config.toml
model = "audio frame classifier"
dataset = "tunes sung on syllables by a formant synthesiser"
train_examples = 39062
n_mels = 80
hop_length = 160
input = "log_mel"
spec_augment = true
win_length = 512
num_classes = 63
output_stride = 2
arch = "transformer"
norm = "rmsnorm"
norm_position = "post"
activation = "swiglu"
mlp_ratio = 4
head_dim = 32
fused_qkv = false
bias = "all"
qk_norm = false
parallel_block = false
inner_norm = false
subsampling = 2
layers = 14
width = 256
positions = "rope"
init = "small_normal"
residual_init = "none"
optimizer = "muon"
muon_scale = "original"
lr = 0.035
momentum = 0.85
nesterov = false
orthogonalizer = "newton_schulz_5"
adamw_lr_other_params = 0.00071
grad_clip = 0.5
gradient_noise = 0.1
steps = 15400
batch_size = 128
epochs = 50.5
lr_schedule = "cosine"
final_lr_fraction = 0
warmup_steps = 3080
weight_decay = 0.002
adamw_weight_decay_other_params = 0
Rows from block 8 of a small audio frame classifier, named by matrix and row number. Rows with one number belong to one neuron. Each number is 128 + 24 x the weight over its row's rms, rounded and kept within 0 to 255. All counts start at 0.
Before each neuron's rows are labels from the 100 clips, of 14976, where the neuron reaches its largest size: "top examples" is what is common among them. Only what is clearly more common there than usual is listed. The data: tunes sung on syllables by a formant synthesiser. In brackets: how many of the 100, against the usual share in percent.
# gate: MLP gate (model.blocks.8.mlp.gate.weight, 1024x256), inputs 0-42
# fc1: MLP up (model.blocks.8.mlp.fc1.weight, 1024x256), inputs 0-42
# fc2: MLP down (model.blocks.8.mlp.fc2.weight, 256x1024, transposed), outputs 0-42

top examples: vowel: /i/ (85 vs 17.1)
gate.382 [ 80 118 166 120 115  92 115 109 159 146 130 164 170 119 130 120 166 132 103 125 106 139 161  82 139 162 148 125 146 164 135 146 170 108 184 167  99 156 178 116 131 113 121]
fc1.382 [ 93 127  80 145 139 109 131 138 113 148  80 111 151 131 146 169 108 154 128 113  79 155 117 208 188 119 106 178 143 133 101 141 114 117 136 113 159 139 113 131 115  85 130]
fc2.382 [121 166 147 152 170 124  75  98 124 117 101 116 114 183  94  84 118 134 147 110 127 131 137  99 115 128 126 148  69 144 152 150 153 131 157 161 135 154  94 107 128 145 104]

top examples: vowel: /e/ (83 vs 16.6)
gate.574 [162 129  91 116 102 138 147 143 128 125 127 150 126 118 107 121 163 149 119  82 116 135 124 116 130 131 124 114 141 144 105 141 122 105 120 103 136 149 147 127 125  95  88]
fc1.574 [125 158 126 153 120  99 125 132 137 109 163  85 150 114 150 105 134 132 120 127 131  81 139 132 106 120 135 162 160 159 131 152 140 102 155  71  82 130  75 124 122  91 106]
fc2.574 [145 116 118 128 142 157 124 147 120 152 106 129 150 120 162 127 101 125 189 155 146 116  99 130 124 132 129 126 135 103 108 102 123 165 159 165 134 143 119 123 149  73 112]

top examples: vowel: /e/ (99 vs 16.6)
gate.229 [ 99  78 124 111 147 131 160 118 115 119 133 131  68 141 111 113  88 148 153 132  80 132 156 115 134 105 116  93 122 160 132 105 117 121 103 120 149 113 135 133 153 116 140]
fc1.229 [158 149 122 123 121  86 123 144 108 136  95 112 155 120 126 140 131 147  82 145  93  75 149 136 120 100 101 140 119 142 128 144  87 129 147 155 108 139 139 172 148  78 163]
fc2.229 [ 74 146 147 142  90 106 164 114 125 146 104 157 143 117 118  86 130 191 122 133 133 162 151 137 118 147 122 134 119 132  97 115 132 134  79 154 111 141 132 173  95 122  95]

top examples: vowel: /i/ (51 vs 17.1); clipping (27 vs 8)
gate.478 [ 73 111 129 135 106 126 174 113  89 156 119 133 137 132 127  62 160 127 128 105 107 162 139 104 129  90 142  97 164 121 100 139 161 114 112 135 150 112 152 124 143 112 155]
fc1.478 [121 108 162 150 111 134 114 154 116 137  98 122 136 158 131  93 109 116 106 146 119 113 187 149  93 119 134 119 180  85 147  79 157 116 145 151 114 132 132 146 102  98 136]
fc2.478 [112 117 131 133 116 143 140 140  95 132 126 137 144 117 144 142 117 154 131 159  88 113  74 111 138 102 136  80 126 144 173 144  80  89 162  78 132 157 115 106 107  73 145]

top examples: vowel: /o/ (86 vs 16.5)
gate.83 [103  79 126 129  93 121 146  81 160 146 129 132 128  77 119 100 118 133 165 139 144 108  97 150 138  99 132  98 149 120  90  99 107 158 145 128 121 131 153 105  93 138 120]
fc1.83 [110 177 113 157  99 129 112 126 111 119 122 172 103 139  87 104 103 125 167 180 139 104  92 135 152 124 156 153 130 133 131 143  98 135 131 149 158 120  55 156 107 100 150]
fc2.83 [ 73  99 100  96 107 159 149 161 148 151 112 109 132 174  77 152 157 117 138 124 122 132 102 131  66 135 116 132 112 118 111 116 149 127  78 144 145 129  97 132 159 131 189]

top examples: vowel: /æ/ (52 vs 16.6); vowel: /u/ (42 vs 16.6); clipping (36 vs 8); white noise (34 vs 7.3)
gate.733 [132 155 118  93 117  76 151 155 104 101 138 122 154  92 111 162 140 160 132 154 127 146 133 107 122 138 113 103 115 118 104  82 174  97 165 119 128 117 104 127 116 135  95]
fc1.733 [131 135 108 132 117 114 143  89 153 121 163 164 157 143 179 100 168 154  74  98 112 157 156 138 159 111 101 127 137 153 136 130 167 178 117 126 117  98 124 159 119 127 108]
fc2.733 [157 112 129 123 160 107 126 138 120 144 158  98 125 119 120 127  53 130 128 100 131 111 120 102 112 166 162 144 110 116 122 125 146 108  92 124 123  86 124 163  95 101 147]

top examples: vowel: /æ/ (90 vs 16.6); white noise (43 vs 7.3); clipping (36 vs 8)
gate.590 [117 147 129 129 129 105 131 125 142 103 124 119 104 132 132 121 146 127  73 135 154 116  85 131  99 143 157 120 117 165 161 167 163 113 150 167 153 165 134 145  97  72 139]
fc1.590 [133 149 154 109 165 162 107 148 128 132  87 124 111  66 136 188 155 167 162 123 162 162 119 109 163 137 154  87 138 151 105 114 133  97 122 159 166 177 131 144 161 153 117]
fc2.590 [130 113  95 105 109 139 109 107 119 128 133 120 111 109 161 128 119 146 167 136  94 147 119  88 111 183 105 114  91 127 117 111 134 100 101 139 128 132 143 154 132 158 144]

top examples: vowel: /i/ (63 vs 17.1)
gate.375 [104 147 136 172 124  70 131  96 108 108 140 122 119 135 131 122 186 157 151 151 138 123 141 135 152 124 134  96  86 136 119 123 136 127 135 116 157 147 127 155 117 133 117]
fc1.375 [149 117 104 135 130  70 121 106 129 161 123 145 112  78 114 125 132 130 107 154 107  99 154 144 161 139  94 129 125 150 150 154  99 134 138 107 129 116 149 101 134 144 125]
fc2.375 [106 115 123 136 126 161 140 131 125 104 109 103 142 121 102 124 107  95 146 110 135 121  93 127 134 155 161  78 133 127 137 138 112 114 118  80 128 196 146 136 123 137 115]

top examples: vowel: /æ/ (100 vs 16.6); consonant: /t/ (56 vs 13.1)
gate.290 [147 181 136 162  92 155 120 116 157 113 134 118 147 143 150 124 138 161 129 131 166 106 156 138  88 112 147 166 146  93 132 128 157 153 157  97 126 142  90 160 130 153 120]
fc1.290 [114 146 126 147 118 111  84  86 158 127 103 117 143 162 165  92  95 102 143 121 121 142 122 154 119 119 173 158  92 167 129 119 168 108 131 119 116 121 133 152 144 120 102]
fc2.290 [167  96  92 113 145 133  95 143 153 116 159 109  89  92 136 127 171 128 128 111 129 190 152 163 127 139 105 118 102 142 139 113 111 126 129 156 164 156 145 103 170 135 125]

top examples: vowel: /æ/ (94 vs 16.6); clipping (42 vs 8); white noise (41 vs 7.3)
gate.353 [134  96 106  98 156 132 138 124 141  99 120 132 132 112 158 142 142 172  65 151 132 159 127 129 118 118  92 147 133 137 150 135 132  98  97 176 112 118 123  99 125 121 128]
fc1.353 [127  92 164 135 119  93 118  98 134 127 132 134  92 132 134 171 137 100 123 146 110 140 160 111  80 127 135  96  91  98 149 123 131 156 134 124  87 111 133 155  98 139 102]
fc2.353 [ 98  97 167 147 133 112 115 105 137 101 126 136 149 180 144 122 128 137 106  75 127 106 124 144 186 170 169 163 158 129 134 126 112  88  79 145 117 119  95 106 129  97 115]

top examples: vowel: /o/ (68 vs 16.5); clipping (38 vs 8)
gate.767 [151 109 207 138 164 110 131 141 127 134 105 112 114 120 133  97 128 139 124 124 142 132 112  69 148 168 122 111 140 170 126 117  71  96 124 130 118 170 108 150  89 130 164]
fc1.767 [110  99 153 126 115  97 122 129 124 111 131 147 133  75 109 143  88 144 128  95 146 146 156 104  96 105 169 107 126  98 121 105  96 119 154 113 108 106 128 116 116 113 113]
fc2.767 [131 108 147 156 123 122 106 165 145 140 114 112 100 134 102  87 123 139 139 154 148 127 104 109 115 146 149  99 150 102 145 144 120 106 148 106 158 132 183  97 122 140 117]

top examples: vowel: /ɑ/ (93 vs 16.6); consonant: /ʃ/ (43 vs 12.4); consonant: /t/ (42 vs 13.1)
gate.415 [120  96 161 112 129 138  99 139  96 144 141 149 161 119 140 121 120 146 129 120 130 150 123 140 147  99 120 149 112 130 126 102 117  82 101  83 101 105 141 138 121 114 115]
fc1.415 [177 127 134 145 162 141 147 150 118 151 124 135  84 155 118 141 131 162 118 112 159  67 101 129  96 105 105 162 175 115 143 168 125 143 104 116 120  93 125 120 104  82 121]
fc2.415 [108 153 114 134 136 126 136 143 140 115 114  90 137  86  96 165 116 156 135 121 155 116 142 125 114 148 110 190 111 114 132 102 160 143 132 155  93 132  95 145  76 134 131]

top examples: vowel: /o/ (44 vs 16.5); vowel: /u/ (43 vs 16.6); consonant: /t/ (32 vs 13.1)
gate.168 [112 110  97 100 143 116 159 130 116 147 139 147  85 119 131 152  94 100 154 120 159  98 141 138 128 151 142 133 123 121 115  94 100 131 134 160 124 128 184 132 148 135 216]
fc1.168 [103 135 125 159 134 143 151 107 137  95 128 123 159 127 145  82 164 100 161 120 149  60 170 195 130 131 123 130  94 162 113 121 124 132 131 134 147 132 119  97 141 129 100]
fc2.168 [122 112 135 159 107 110  93 170 138 163 117 107 151 143 144 152 157 122 120 127  90 139 137 136 141 148 135 113 166 133 111 145 149 138 119 130 112 129 133 128 130  85 138]

top examples: vowel: /æ/ (57 vs 16.6); vowel: /ɑ/ (40 vs 16.6); consonant: /t/ (32 vs 13.1)
gate.545 [ 92 124 163 113 125 119 133 135 128 105 176 127 130 173 117 170 108 139  82 105 114 112 106  91 172 149 147 118 129 108 118 179 113  98 158 139 147 119 135 123 114 103 129]
fc1.545 [116 168 121 155 154 136 114 170  62 132 119  96 114  57 174 128 106 152 134 121 119 131 138  78 103 126 123 137 126 140 109 157 100 139 101 107 155 120 123 120 102  93 125]
fc2.545 [144  79 121 128 114 107 159 124 146 123 109 110 170  94 126 107  86 110 102 138 148 172 169 119 127 137 144 135 126 122  86 117 152 134 105 175  98 115 144 164 115 157 107]

top examples: vowel: /æ/ (52 vs 16.6); clipping (35 vs 8)
gate.543 [127  65 167 125 149  75 123 166 116 102 136 153 139 114 154  96 134 103 113 142 113 125 121 131 128  93 105 173 120 108 124 140 123 125 134 124  89 176 147 123 141 145 137]
fc1.543 [137 126  86 116 143 142 120 137 142 131 102 146 124 126 116  84 142 145  94 143 144 181 143 139 110 111 136  75 143  87 135 134  86 122 142  97 106 162 116 181  90 106  66]
fc2.543 [141 149 130 102 118 139 137 142 129 115 138 149  99 119 135 177  88 117  90 159 125 118 173 131 111 116 133 138  90 114 128 100 133 195 183 152 127 115 144  97 113 188 147]

top examples: vowel: /o/ (63 vs 16.5)
gate.638 [138 134 140 120 140  81 152 123 143 123 148  86 134 129  99  94 138 102 140 136 149 128 141  91 130 100 141 111 129 111 134 155 121 138 149 155 165 133  67 128 148 151 148]
fc1.638 [123 128 125 142 107 121 138 107 173  77 182 105 112 137 121 145 111 141 121 148 140 150 150 133 105 104 136 109 148 109 126 101 135 122  90 134 159 143 102  91 139 115  95]
fc2.638 [166 179 152 124 163 117  99 130 142 112  64 121 118 117 138  71  97 163 139 160 105 147 162 152 126 126 103 119 110 121 107 132 167 147 116 192 124 118 135 174 130 130  99]

top examples: vowel: /i/ (96 vs 17.1); consonant: /ʃ/ (66 vs 12.4)
gate.29 [116 127 137 108 126 106 121 116  79 158 107 129 138 122 106 120 117 101 148  82 119 165 149 135 134 122 117 108 123 167 136 125 137 123  89 147 107  89 101 139 145 117 120]
fc1.29 [101 112 139 151  85 128 107 123 117 100  89  90 116  97 119 112 134 156 109 166 155  93  99 146 122 117 139 137 133 115 162 132 132 134 113 123 145 115  94 134  86 131 155]
fc2.29 [165 144 167 113 150 166 127 161 115  92  73 132 123 158 136 156 117 110 154 133 154 152  68  92 131 151 100 105 108 147 152 150 124 127 185 114 162 110 162 150 134 175 153]

top examples: vowel: /e/ (46 vs 16.6)
gate.323 [107 133 154 144 101 132 129 157 150 195 114 189 116 103 109 110 118 115 106 161 168 127 131 151 152 115 120 145 136 180  90 110 152 133 143 131 112 140 133 120 107 112 156]
fc1.323 [119 167 179 104 143  86 147  88 163 129  89 142 101 150 126 105 144 121 132 130 100 104 139 121 131 147 130 164 104 148 115 148 131 168 141 134 155 154 114 121 115 129 112]
fc2.323 [172 145 121 143 162 134 128 102 139 129 126 112 157 107 116 154 106  93 103  86 157 135  95 179 132 122  75 189 127 116 114 129 167 105 125  90  61 130 118 152 140  93 131]

top examples: vowel: /e/ (100 vs 16.6); muffled (low-pass) (29 vs 12)
gate.6 [120 115 100 120 127 123 119  64 108 159  77 148 127 109 140 101 129  99 138 108 141 151 119 175 170 101 153 110 129  66  95 137 122 144 125  68 150 140 123 117  98 114 124]
fc1.6 [120 160 140 161 139  57  88 140 126 105 108 155 153 112  87 124 141  83 145 160 113 149 131 120  81 153 109 122 142 153 144 139 124 116 113 139 103 179 118 133 158  87 141]
fc2.6 [121 127 113 140 101 161 150 150 113 134 132 163 140  87  93 139 142 140 112 135  98 100 150  97 113 105 114 140 170  86 121 142 147 118 105 102 151 116 181 135 129 159 141]

top examples: vowel: /e/ (63 vs 16.6); consonant: /ʃ/ (43 vs 12.4)
gate.96 [110 183 102 140 156 155 151 182 149 107 104 101 164  88 132 116 165 142 147  76  94 133 191 148 154 121 136 138 157 113 143 134 119 143 100  56 114 126 136 139 131 143 125]
fc1.96 [110 111 137 154 144 160 114 111 140 138 104 101  91  95 132 156  84 153 149 135 136 150 139 130 178 172 112 161 105 102  92 112  78 148 110 129 140 120 153 114  91 147 130]
fc2.96 [144 135 137 118 118 164  78 137 135  89 161 118 155 132 141 103 121 128 143 122  88 113 106 123 150 161 128 114 144 129 125  99  45 102 117 148 124 105 149 105 139 140 133]